python train.py --model="encoder-decoder audio transcriber" --dataset="strings of digits, spoken by a formant synthesiser in many voices" --train_examples=39062 --gain_aug_db=10 --noise_aug=0.002 --time_shift_ms=100 --n_mels=80 --hop_length=160 --input="mfcc" --spec_augment=true --win_length=512 --tokenizer="word" --vocab_size=14 --encoder_arch="transformer" --encoder_norm="layernorm" --encoder_norm_position="pre" --encoder_activation="gelu" --encoder_mlp_ratio=4 --encoder_head_dim=64 --encoder_fused_qkv=true --encoder_bias="none" --encoder_qk_norm=false --encoder_parallel_block=false --encoder_inner_norm=false --encoder_subsampling=4 --encoder_layers=8 --encoder_width=192 --encoder_positions="learned" --fusion="prefix" --decoder_width=128 --decoder_layers=12 --decoder_norm="layernorm" --decoder_norm_position="res_post" --decoder_activation="swiglu" --decoder_mlp_ratio=3 --decoder_head_dim=16 --decoder_fused_qkv=true --decoder_bias="all" --decoder_qk_norm=false --decoder_parallel_block=false --decoder_inner_norm=false --decoder_positions="learned" --decoder_prefix_bidirectional=false --decoder_connector="mlp" --decoder_tie_embeddings=true --init="trunc_normal_002" --residual_init="zero_last" --optimizer="normuon" --muon_scale="spectral" --learning_rate=0.015 --momentum=0.95 --nesterov=true --orthogonalizer="newton_schulz_5" --adamw_lr_other_params=0.0022 --max_grad_norm=0.5 --max_steps=6300 --batch_size=256 --epochs=41.3 --lr_schedule="cosine" --final_lr_fraction=0.1 --warmup_steps=180 --weight_decay=0.09 --adamw_weight_decay_other_params=0
Rows from block 6 of the text decoder of a small encoder-decoder audio transcriber, named by matrix and row number. Rows with one number belong to one neuron. Each number is 500 + 40 x the weight over its row's rms, rounded and kept within 0 to 999. All counts start at 0. Numbers have three digits each.
Before each neuron's rows are labels from the 100 texts, of 14848, where the neuron reaches its largest size: "fires on" is the input token at the peak. Only what is clearly more common there than usual is listed. The data: strings of digits, spoken by a formant synthesiser in many voices.
# gate: MLP gate (decoder.blocks.6.mlp.gate.weight, 384x128), inputs 64-127
# fc1: MLP up (decoder.blocks.6.mlp.fc1.weight, 384x128), inputs 64-127
# fc2: MLP down (decoder.blocks.6.mlp.fc2.weight, 128x384, transposed), outputs 64-127

fires on: "two"
gate.196:445474529568533496453469512478503516502526549548532483513475538510474434476482532521552497476482548475480474546524545506454474558458533518489531503512494540590562497530522527435551474430490459
fc1.196:498538512494515519525581481479539499518496452486454519488529461524482601553509514503422481469481485520483520496483539464548493440493481525509472487503548454434482493445470467507507531521580480
fc2.196:481485498504593406465522485496514506496522473534457525550481451468525386498436455484483534467517514503507507545509456477421432438467513554480585522516516497519454495502470518420452549525470485

fires on: "one"; "five"
gate.256:565476422498457541476528558533530545535471510512493497548510524542519439498527594524465453465542511530545533521494422548532596493442560490588502453495463533531499525491518453492459519469489541
fc1.256:435536574512540477537423439485468494496535507465567492501530518391485513550482473509551573522419512496429471467514545477489426497542454464525517517548526472553500470477491485538491515465498482
fc2.256:449525502505566463510526502394449527450411451488507531510568468582499485472475486500577481518466490481487521512528519541462527524480516453538460524529514555491554488490571505476472524492476522

fires on: "zero"; "one"; "eight"
gate.314:496444560505502568457486444494497468461483567525515563520508485475495511509550467429481463432548522463436525459493506519457556520547499505552495458527488522511498512462459574456465565483587535
fc1.314:424576485472497540464506513534468525528512545496489516488501480445503468550539528483532462530506533509459553482464462534527549488531479507505497522481441495574501528520546545524541611456583540
fc2.314:436544476459472540459508511431433486448506448442480481464478501478477581487451509503469510505439505490458638462428535584500451492468511450506415487443491495458516504523475525584486554447482457

fires on: "eight"
gate.33:480430586504497512478536512499500583621470508487522566540581484458519431458502484529528552522475504472553483513424489552492443519490519460452495462500566534475529507442515493494446489505478496
fc1.33:513573387486514491546490512570468461371534488524475452509406553534485517545535557500452484464535548500522478512510500448470596489510478490562537501479475457565481494545481503533577490492501430
fc2.33:457451565513552527526477502494470445513484456602508577573529475462509492558535522468511578507517515439522524467483447458524499511435369493567554524495513510454467474429509560537560488497462518

fires on: "seven"
gate.63:474552498524515463442506466530542497456560471457474553469489544496432517496482533464491572551512531499465522482483491518506484519478479566507533529504476484483531503564493527468402461486515555
fc1.63:496429449513468517554458505505517562543473515515544461468520495484507462516524488525531472481505464532566511529561528421540516483504504468532503419514538566590518457465488505495556558514449436
fc2.63:475501543455483413533561527504533490561481478551518454485414487535485552526520505486506471492547622563546492487497489477463500473508490514435538506519408504412538405457542522430460480490511453

fires on: "zero"; "four"; "five"
gate.40:519534426533470484519485523553537554546481505495482503504365550589462496467458536495482464463493446465516509446491486554531460508535440458563496573482472517553490483522570444490507553441461510
fc1.40:479461557504488510470509468457448413438526495455518485477607439425520504522569464497520496556553576554470468553494532439528537461503580523447498467500527493441496538470434563485535455583499488
fc2.40:502542522470591530485463517529562490501474483530482513531463477530522517554508507512462490520462488614454503498476503501413557520520475427513421554464540494459564463500462441534606558449477488

fires on: "three"
gate.121:500435517489531503469530472503500538498529546488493468518520502482520449469525538465463581447476503451507526511453504521483491405488446511501442470503477534478521547504545563561554417497439551
fc1.121:480539546525483465518469555547488513471491508518492533435469509510514511575441509472520317527530509536475502447522469489469452576543503474455519505522552503544486461547475435504499494453549473
fc2.121:537490533526518397483569528496464546509555464532458473541512550539540562477530427491516526490423528512502532493526527501538500488539466506434564476506506503528475527470480449542540519484515582

fires on: "four"; "two"
gate.44:454445419497494534470484557568565547493517490450493481474474523458499526479455456542450539533427478474466460517544538478595526501533525530515514513532449483527448528526506399486429497478473511
fc1.44:513535444472517541519552532593487499438519460486539564527515537494464510540423554576469514471502468430498472549460517455554494497516561524469525598522439519517482472524539508462425511528450498
fc2.44:471533585513474425463533391498530485512543556459446533498562510512584496567556503473504489516485520468473522550568462554545520446500503529504515556434510450523522463554543526501494468444533518

fires on: "six"; "three"
gate.345:525484500457550509512482472482433523489499531504557498564557507494528564548511509556520497460533506548585460492469526473539508536518526501518504506519405538465485550507495479559495554498538525
fc1.345:554505514534510520482472462476498544526520512477518469563552576463526556536491532501492475460505508531562439496440531439517521563545512490538513518559398504476486521485499474510506555510520485
fc2.345:463411454447427563510557478526523489513454509500434541495508503458510490499504423541491552529467578435466512517488516534479448500415506440431515507586508527521473503492516484490505484593509577

fires on: "eight"
gate.331:529474554568486502555500542522549575501522483484551551509457531513470376423519450556571502476567470510614487471450453485476493514528519491481458505546455511528501521512535506465425521469489573
fc1.331:563484551556502518555513535510573545504542482507513529469463541519480365421508452503545493512551467506587478473447455495453505534538527516465447470562422503540508520542545513481456537475476594
fc2.331:469423469553405503544535466519537436509418410508536476511474486578574532488518467541492528560494491480512527445589423512567543451561514488564507436482494508555427560471521456542492496561510502

fires on: "two"
gate.152:510553539505557513500640518518503530459520489472455462508497519426431547490498489546453496502465434519542483485483464511417546505532520484461500552527513471501522465494502492514435443480481548
fc1.152:441495482548550524549542474511514536484531556434445431477503479433413529512479469502461509472509453488520413549520476530453569516521538483484502524543545499503531498486419482564493475463498505
fc2.152:498622484482513499465493457401495515507442594507508473527508508520467507500468512506632490499577489445489547570497535513531488515505471540534530535403472507493500501476469530532502467517508554

fires on: "four"; "seven"
gate.8:486497528488505508466587479561523452517490490475420519515455533534469466497510561418480527528477467499440567479536500517459513416485654518555543542508453428497511491550492547504474482435465482
fc1.8:419489492487502495459508526545498522525496496447552463441453563563456441499444505418580468489575442411429558483534521549498531511522535446499522574600490525491505493536484590533531534509509508
fc2.8:493463443513526482482377523530539479486487540569496534480593403485459484452503507528534512509501573533503518590467496513509479468512477476415476559530516511467448513488510579475509532545473584

fires on: "four"
gate.324:476548439474506473452493547506500503535572461497543499474408531484399542437484543527515582493460511446532440469459486470581559473517509517451513540522513538551500459549565493510463512490482496
fc1.324:470539461452500491443467508509506507547580459518548481450417534461402551454491531523525568502473498455535448452469509468571538506516513533475500542505516558543502474566540470520484478487512511
fc2.324:528520554576519468556549480525466496574446496516448456554546477478549508519509526455479382517564526477470499483553515517445480500512531528525528530475417426443517469397541463576527495537399417

fires on: "six"
gate.336:468475449414487550484484530514466499572478501476477551464515460475469504491531497531562532522494517480486437427509509482458435509435451453515499544443471458486524576589508522508536556498475576
fc1.336:530547449585495449505514507473547484479574532534542489521485465544536533477479502420464476436555477522546504553464455482528535459542519533516501504523495573487490445421524482508443472475544438
fc2.336:493448442570461478464471508476496474486483481546530545561510573492546492578440484562520528504509453476414538458459532511500498550540560455510500543558462437507601482588466514487487519409499563

fires on: "one"
gate.358:504537471449468491465556493492516534476500495497575527538477499522491606456494405539497478467469520491398458508504516500480537488448537519511473538474551505540515496564571516469476420471504432
fc1.358:479481474550514515543440540530470460494498531498403430452517503474507403524524555479497543508537483517540528482494478538555403509549471490497556426521487500423498497483431498527537575515495558
fc2.358:487494494460477437479491521473529463466511526488507506529446524460488466424556496533468545492491493546497437532450552475525437538542511423464499452541510513522503447515501553502458542448551502

fires on: "three"; "eight"
gate.94:522509536485517522456469553535446557603459435472601493502486518455488452500516483484480498470536518583492534566562563493447511433471460499540483469466483465477532566460513453555470481448539523
fc1.94:548541513476480535517573558588553532599455444520547472507466467489454504481533497500486452529489531565478577505490424536477514497513484398541444510493418470509483496538543453514456494459550473
fc2.94:479599448514448520455546495435516560519504495467508516515566514556497477456502515538573502551377443546520451438461411487470535499539489495421548537564546531467595517524502523499421513534468461

fires on: "nine"
gate.21:527541525463571499432498487469447496490547453508469473583564567433549464454526583506518536541496474527495495543504498491554453507502501495494449484591460474425541475467472478470488522399494494
fc1.21:517554477540443530497525454486482490528443532486479587463459512508460538488506458514478401498461569491543587507506478461521577495474542536438428458497499488542512530476510486568522473481479516
fc2.21:421455443476513530461453535516553538508486500544553471463492427516551542579488544523548522502483513482427411453468520493527446504473553532501437534432511493491478545546525523495546515413552450

fires on: "seven"; "zero"; "six"; "one"
gate.15:537531537468497516463503559549510457419496539459511522508485478458459490467499510472486502521534484520476573520489554545509542568461470514481498504456499496579476467554538476475477511434513498
fc1.15:510502541478511407502487507517513511533518508536546416428422458554461559462495479482539501537513474455458524505478556527509474509547473473569544527441462556473479517459471479524476494433498469
fc2.15:509429496548493517545493478547473445555524523498462514480430451483514523607505573462597464479534512462515548493434465517459499485536509438497605555455570507521456470486477505470504502504542462

fires on: "nine"
gate.88:475488484514499530515457567441419480417488488512523471419431571422509473483513559456475477488463443505535466539515463519492525481523529549502522489545506439488463470469573436514508498469558524
fc1.88:461637559473496528491460468545464484585474557531497511505499396528557484459531505429497513479529516511510476544453506574508429485519519490480459465487460488468557428532499545517506489461459530
fc2.88:521463529520495478473484519478537523475491440466515504611459466498552513382448443511513476518514426505537536589588505410507470558469505489462580471473539485460452518520568478571536488478480473

fires on: "four"; "three"; "two"
gate.223:507506471517545443478547454573465452496534540424534503574508534527553495530505451491536548486500474485525539479456492537426431518442549512482551557498519490451513387484481485566475430527521469
fc1.223:539457481501519438509568516503437505431547507452542458515521503617544511587464510525488526487514485485538566507486514531496528536456506507496545536559461466467499416528535528530460553520490513
fc2.223:500450439525482484473549513587507497478479475493497490454441488540523503536440481542439470469477580541555533505442412446524562482456534397446552543487573515529445525411500520462513538471539486

fires on: "three"; "two"
gate.299:491510480515556502487514431571522554521498484454513431493377508539522461535542543510454517540560519446419528522531492523502462439513501463560491520515506465521538423568479534465525463416539491
fc1.299:515480482545554556527495445530538567530497560505499471493388513465486477533512548474494479468512555447438468544511512516470478489461557516566501511518537462512543461537501522456562421415516506
fc2.299:461474540458504514517538620468511504522463547544522539547513566452439481510568473481476484468405489454529483444445479532502520469480543580426463471463552534509504546476549486474543467515471504

fires on: "nine"; "two"; "zero"
gate.259:538552580551561488507504497566457492529525502490491436478474460469534401437432471476468543446487469444524496450482513513488578517431460467482549514489467501482461451533426514492507500440496526
fc1.259:482536525536496487479494511482526524520509518469470488482479445495530473503482515494552565488452502527526543509489467471468548561464431522454526580418468429478505483495420521552427526549558597
fc2.259:528519515465527472555410539451497569530451511565517449477480579497466539570585491439493482549489496568459506467496490457477450485522529548497530589421571506520477500463514534436528482545412510

fires on: "eight"; "six"
gate.172:531474498505506475496479544476522481542478520521489491544511475512447430433528492526515548498530510491438502569516574537485463527559429517488473482495541479479459518495452401460541480533469485
fc1.172:543574504515558555499500433538470514571551549497466491507576530497491518459506489487540479455478503487494470541472446553622547445482510453521464530525477543504531521526510550492486504446491458
fc2.172:499510522436446495501462472534470436439434557500500515458531462474525434473545497444474516465554492535498504503481592519461493542529515591519517466452388481505507517460570495513478506574532466

fires on: "five"; "nine"
gate.222:554578428534511528454506517481450481451426477550495522509393506515581538507569531436497527533471440523484498475571418468526489572471508491458469445467473492518543469568506556504507506472483507
fc1.222:535570441522511498539544531510445465443453465532509517546411510513512503469578586466465529526458377539479497494533420457511489528490431467514534454476468472551520421543552518492480503483484525
fc2.222:477550473517539566502484469509505495489497505476500556402555545516580483470445570530496452507585557455480515549495407490532425515478454509508481491499495435496504538522465555519556514524519555

fires on: "three"; "eight"
gate.304:577463536475529483411522514519600464455544518519521521430548530496533505483535501521468484533500528532566436513485502548508499502492428449468482486465523531541489464434458472431469405517495510
fc1.304:549460517503544512482526511539573538472492505491453513483499520420546609518483455477536498558556533538544530475494503568553475452565487480457507491545541486557466442462513455438473449535518523
fc2.304:461497515457514538535505506532455512501465497444528575545489494545415420495472433449529530487523512523529520535542537482516578530436519516502446508502485481492581487506531548525494460426485453

fires on: "nine"; "five"
gate.43:451584534481550441535458526571433461498451508467526509524355528456492513511455518509446544505524569523497466485491486561494454501511498520515446525537517455464466447471534457452479528518475527
fc1.43:532488480420450528557537504513550531511466512480491526452502532376453591465524528477523520486522496527475492593460518497540608463501505546474551524492501479588499469561540499436502483468504458
fc2.43:504527511525459512435502507458581528575463476571469488449514525555546478478461491504516513526461452522456541558463527522532562454484552471474511529512501457498489562501477471566543532504550500

fires on: "one"
gate.298:550469491527498548567591526528482503604541536503538530527461553484451475523495477511432437513559468499509535561590504510557535490431453508502452446477484527524470481498475505526493430476507507
fc1.298:553513437495545539484518563480504531549510507506510548469440565508472538450489507496422460528567464511475473477578495519489480514427500502496437495519439517524458476542500523551434463452460514
fc2.298:416481539480426414527526439478381539606440524497462488513543429453522464488550529485549482452476475500543441426518539515589525498522528411533514478492548515500493503565522457495495492519533517

fires on: "five"
gate.52:538501399477443468473520496609536565468490561494477496527472473467497529499505507550500493489511510511495462492469536570503469525524476505514510549476577455519491468480492522418475453518590463
fc1.52:522514574493503488511523480484456468550488492460486490507475505510476542486511503501433592557506467450528510548419513532487504440532410491580485535516469515554496475561427534527508501444506486
fc2.52:484466520442454598533589448401463485534523522545519427525451536490503506479504538511594527434543496435490527495536477472481577520488457492511556486502515552497517451488486535480444529517493532

fires on: "<end>"; "five"
gate.42:502561538527524569487499480589477450470548462439515487527463490500445500485527531493532496391486564528465464476480501536467576499535494455510542496532531445502490508497616514539455502591454463
fc1.42:455533542524527559478479517578445445490545480461487539532468503535488474497491471532514439431493548547421456475462469479517555514503467494523504520550534523501491526517586512499462459556535405
fc2.42:490494499510477438523482562413503534521444435533477478518528481530507490545523502472516517539569485473545491421507504527502489519537512509494456543447504564488432504482432534477543442508538507

fires on: "two"; "zero"
gate.310:446508474574544493549497488504425415424476497494517451483537491482479469478572510519529509498440500541450521489537480533504549507506467481533492482474471444485479524466472543542502505471587455
fc1.310:452493539493468504470568449538541510553545538478446573466532385610544512482512571492550566482464525496531498473459473470450485532495501469565520478504468507444549464493533474505536558482562563
fc2.310:488521447444515471523470483472521505407460509526480545524496548490483472512512480559466527547479490455520487605449427514578538474505523499472522551481451527487496551542487469532574463565430490

fires on: "six"; "eight"
gate.217:515463512543477505510504490428503588464494520531487507520530495509488490494528561523424438451491528486536423506558536462497404486464485477525515495442546528598455426459528439529531495548518539
fc1.217:535482540462444491469534494442516537474435506513524499523473474465503478548442437475520471515468558435423449549426477610552556450492542457387464458471482508463477529495461454414475482548535468
fc2.217:466492487402436538497574442506541456568558521495603506513525473514504459421466545418554449519530530511490470470528457533520526463482460458504587534536530418551469474489525502490504535551571488

fires on: "<end>"
gate.273:492420501560431465445536468531457512540486546535520505490440469515517605523554401510475529486478498564524502525429518537496477526503510489497496524528438485515463491499523500455534531442465556
fc1.273:469599511475553521530453527451513474466517460455453466522556537448489427479504566487544469506515522422476524467581493435474570477492492468490525474469573488466518482475506536546473443502495458
fc2.273:526560474535531475468553511508480526511551485557454511445548571430527510555494466493421437454457447530476584455480505525477518531464517516498507551550512520425529468510457532547516482507540418

fires on: "zero"; "eight"
gate.262:475576542524522529521502479458500513505521506466489472491484414484449499564549565438499494592507521463486525587510536429564534570500530550466527439515498471557487425476493540563493507505485518
fc1.262:482562489493474506536523492473484516530541469489476438489526436462471515591567556443485508586503523446493535563497545445564504529537498557506518410493468480577478394434494530576497499504492501
fc2.262:488504507513472570582472471460526544491511469555510517550429563533495436484448571495536506517519442449464455532572494488487490452525484486515531423433430506515511536536497508513490529533503589

fires on: "five"; "four"
gate.209:570518472495490569499550512511461479545450481516407503502532559445486488509503492448464572458448423449413517478439482490550430481511402546553487487517513468507558506453557517516492488441519474
fc1.209:436504526470493402509433501534522538445517555458570453463469440554529507472520506538506441524528535553589492505565496525493517497466571487465506523445487510423408483534467471507513512537519508
fc2.209:484518485582519466498504549477441511440506513512536494461502482415481448522427469518501509473570558492533500484494552561518449489496507562375497535594514481480444476487487464526504531501518562

fires on: "three"
gate.36:503529476520519505522489554507568474583455481389478574494541504527444557576421535507549488456489574493510574454546493543456546492498557541498516521509450440561480533516503499502554543499464545
fc1.36:597541538437482460549520522474485489489482524489456514458471505590457470440490474438433515479559533455424471486570488510512557471462452576486500523474562471489513490481433473590513498517543427
fc2.36:497530499461483367518557497511466532528495511472520504467491432458546531522507535462502544486409549532532511552543461473553523438476547523506516478476477493456453525521485533605431470469495512

fires on: "five"; "nine"
gate.18:483475553513547532496471464531451511421510539469580477575596458428515537476475542414522489442515477437463460484526460438473549420507465519488511481523480498480451513471540427530446533512472576
fc1.18:575423496479496464585573504473541484496481499486405509512512593491464478526501516555535504483499523482510402550485444459514461520556456452549452484550491441580544488477483509458433545446518520
fc2.18:420532544466512489490533471479471529361487539555520530509489526590548515535561450515460458483517580499517494478484531504493573515459510503560469456450534445515514494569478501520466467427494470

fires on: "two"; "seven"; "zero"
gate.250:536477488503563502508496470501516474480485474516509532543543483479477453506501486483495481538482476447532517480500563512452542460474387484453500552551520505412515458464441513477473517522430606
fc1.250:497551502515476509496479521487488485444525525496368457433507491549433492513519425519455531506551531479509533477532517492506496495508549491528552451443456544503502512546498494480482496487479410
fc2.250:544536550520565479471491453420450498508513543555442504494545470499424449554449564502519510442463492476454494476442572492515455532443472464509522541498540552478539433465523475542546503510494529

fires on: "four"; "one"
gate.1:505493516489515428500489468511442542490471552519527484510506512497482550475485407479464429555475550477462475532521547447428534501477522510484444517514544521474473584508519522476409437478467442
fc1.1:484481505477504450493506479513457533476480571498540454522505541525478541487458417519452445559484531489498487487489545431433555496498505521481459504539509505480482558519512510479387484527494483
fc2.1:483573488508550510502505472497486497497464528577509494423496504451515583538493508523510456474493525503475473495474489559585446435490485526512496499416474494455493507444573472515569493522501430

fires on: "zero"; "nine"
gate.359:532472584506493491458512491474535499507513533535463551525471497480501545446526569430515517496439449443513499425555468527497537530472514494490518464552482527569437505518483542480516492475500498
fc1.359:508499428549448481424511462473508445539511431479432481560483462518536473507517470490557599515526574499469523440485485471497525501534522458534517503511455495536443513467521526510485444490443480
fc2.359:524488496453445501487511576517589511543527494548494523496428505471417549470546451471441517487428484489515487455563544508455543541496510443519475410477467529512559444550507516414487464580572531

fires on: "five"; "nine"
gate.163:470513517490477563510528511488460493464443501464463487544492474498539496577520488479431433505533541530524443550528552497527560476454463488529511538542492409522482509551528506492520556574585492
fc1.163:591443460459472514555473513474518446564530483516523534423496478519521522474454505437527501479590437477469475466514449465472506453426498515448536438501486501479520537469501563523419458545467547
fc2.163:426491547477496509518528478540447554479540509491466460542551543509474528451503511533433441515464490573464547472544485521492494517513534487530532521489502537539503529589528494530531499478484457

fires on: "<end>"; "seven"
gate.156:500467468554446512554432502511457513492486441550471544521489541465488528544534514534515572497506539494548537446476471452395469479500477484427570519519508525474510438509467413529466485510565496
fc1.156:528474489561469482555412531553483429540534459577490525492461538509460456465522532489547579528496493546533559498502492417444455476470428485452506511531556523477530479526515472563522444537526506
fc2.156:469460435510505504455516442506438508541477469479504503536555494452573560478496518551411519498419492495498504493502420492505571506511475480506457526455457486540481597465447567522536488550501537

fires on: "three"; "eight"
gate.106:477455469479470517509547429563528543507486479412506525509534614520417449465479491523535492513549472426456492427507492528498425472444471517504452406498537507513502465577479435479424541532479514
fc1.106:406424447452526466496577474515528504516546462514534489555519488535500457500450491426491512436562464468423494530470491566488467483419512493496463460523529533523455508507527441521483472512526491
fc2.106:551530534482487536554534520512505463501511560470474467526492493506469566476579517471453454516473528524568575484477459431527487560516543519481453478475572575498534468558481462459545541510534500

fires on: "four"; "one"
gate.326:528520579503537517511468460521510469514469505510581531498496525495446494541440413524487521533550492500517482461516610449517503506526532490548502435513485503485564563525498493495485516549484552
fc1.326:496463484613548495547537538504516549461524542449528448501495546426485447445517560475537545464446546461520545487477452502448482517496481414479474524492612490453486529461522537441493457590454576
fc2.326:440489502556515455450538473507454478512527502529470493544540518484501467547539447557520545496450576567433517511533542553535392455532522566474454511454509512433517525508523533483438542492570459

fires on: "<end>"
gate.81:536503522551506510495515541454470504424475526548471510504500441518422471561437495526551464569516478542519492536500513508468443519440510446535504499501469505506574399541447523495528537476527412
fc1.81:467454532446533545479474556512440497547456528473467475480436478466517517510517534484487506568531470546507517505509459499510544528528491501521534524474512445361503559469443489568468430487505554
fc2.81:476499477556569472510493495501520496531535540528436500492487531490577508407475504512435445498479502494525460484467571462418470458454491494446553516529505609529521497500528443490533475512486445

fires on: "four"
gate.346:508519522426450543444548506513502493547514485505466499390522524468534532454455534516505505421494408529523417539473483536557490490478438511535526444594436470484482541459563542500524519488521495
fc1.346:484508523403457517455569510509518478539472527508442487410555546466541510502453523473476446447499397547546451564484523543506505516452475527534545482594470483490489531464548580493556510464506491
fc2.346:486525499519458513509611500488494463474500409537480472468493447512478544506542559506500552502509466494451549547456469587489514458503520502523544505462515497521525475544476524562515525526520512

fires on: "three"; "eight"
gate.354:485512511435525506514440494588531497560506503477479492521494452455516478527544453565459522446457520465540504524524574455452504581466490502492461437462475520454503526448565490453492449409432541
fc1.354:439512501459577547561474503551505532544488530543430533544505437452513468506552483558446530445426517517504521533478589494470467564519518520475454504446441497443552521484516479465465431449439520
fc2.354:537518480472461470508499467481487442511550484504488443523479500445497452455529599410450521548539471535495499471527460489491476469516512471555465446553501542500478536524485487545572526558507506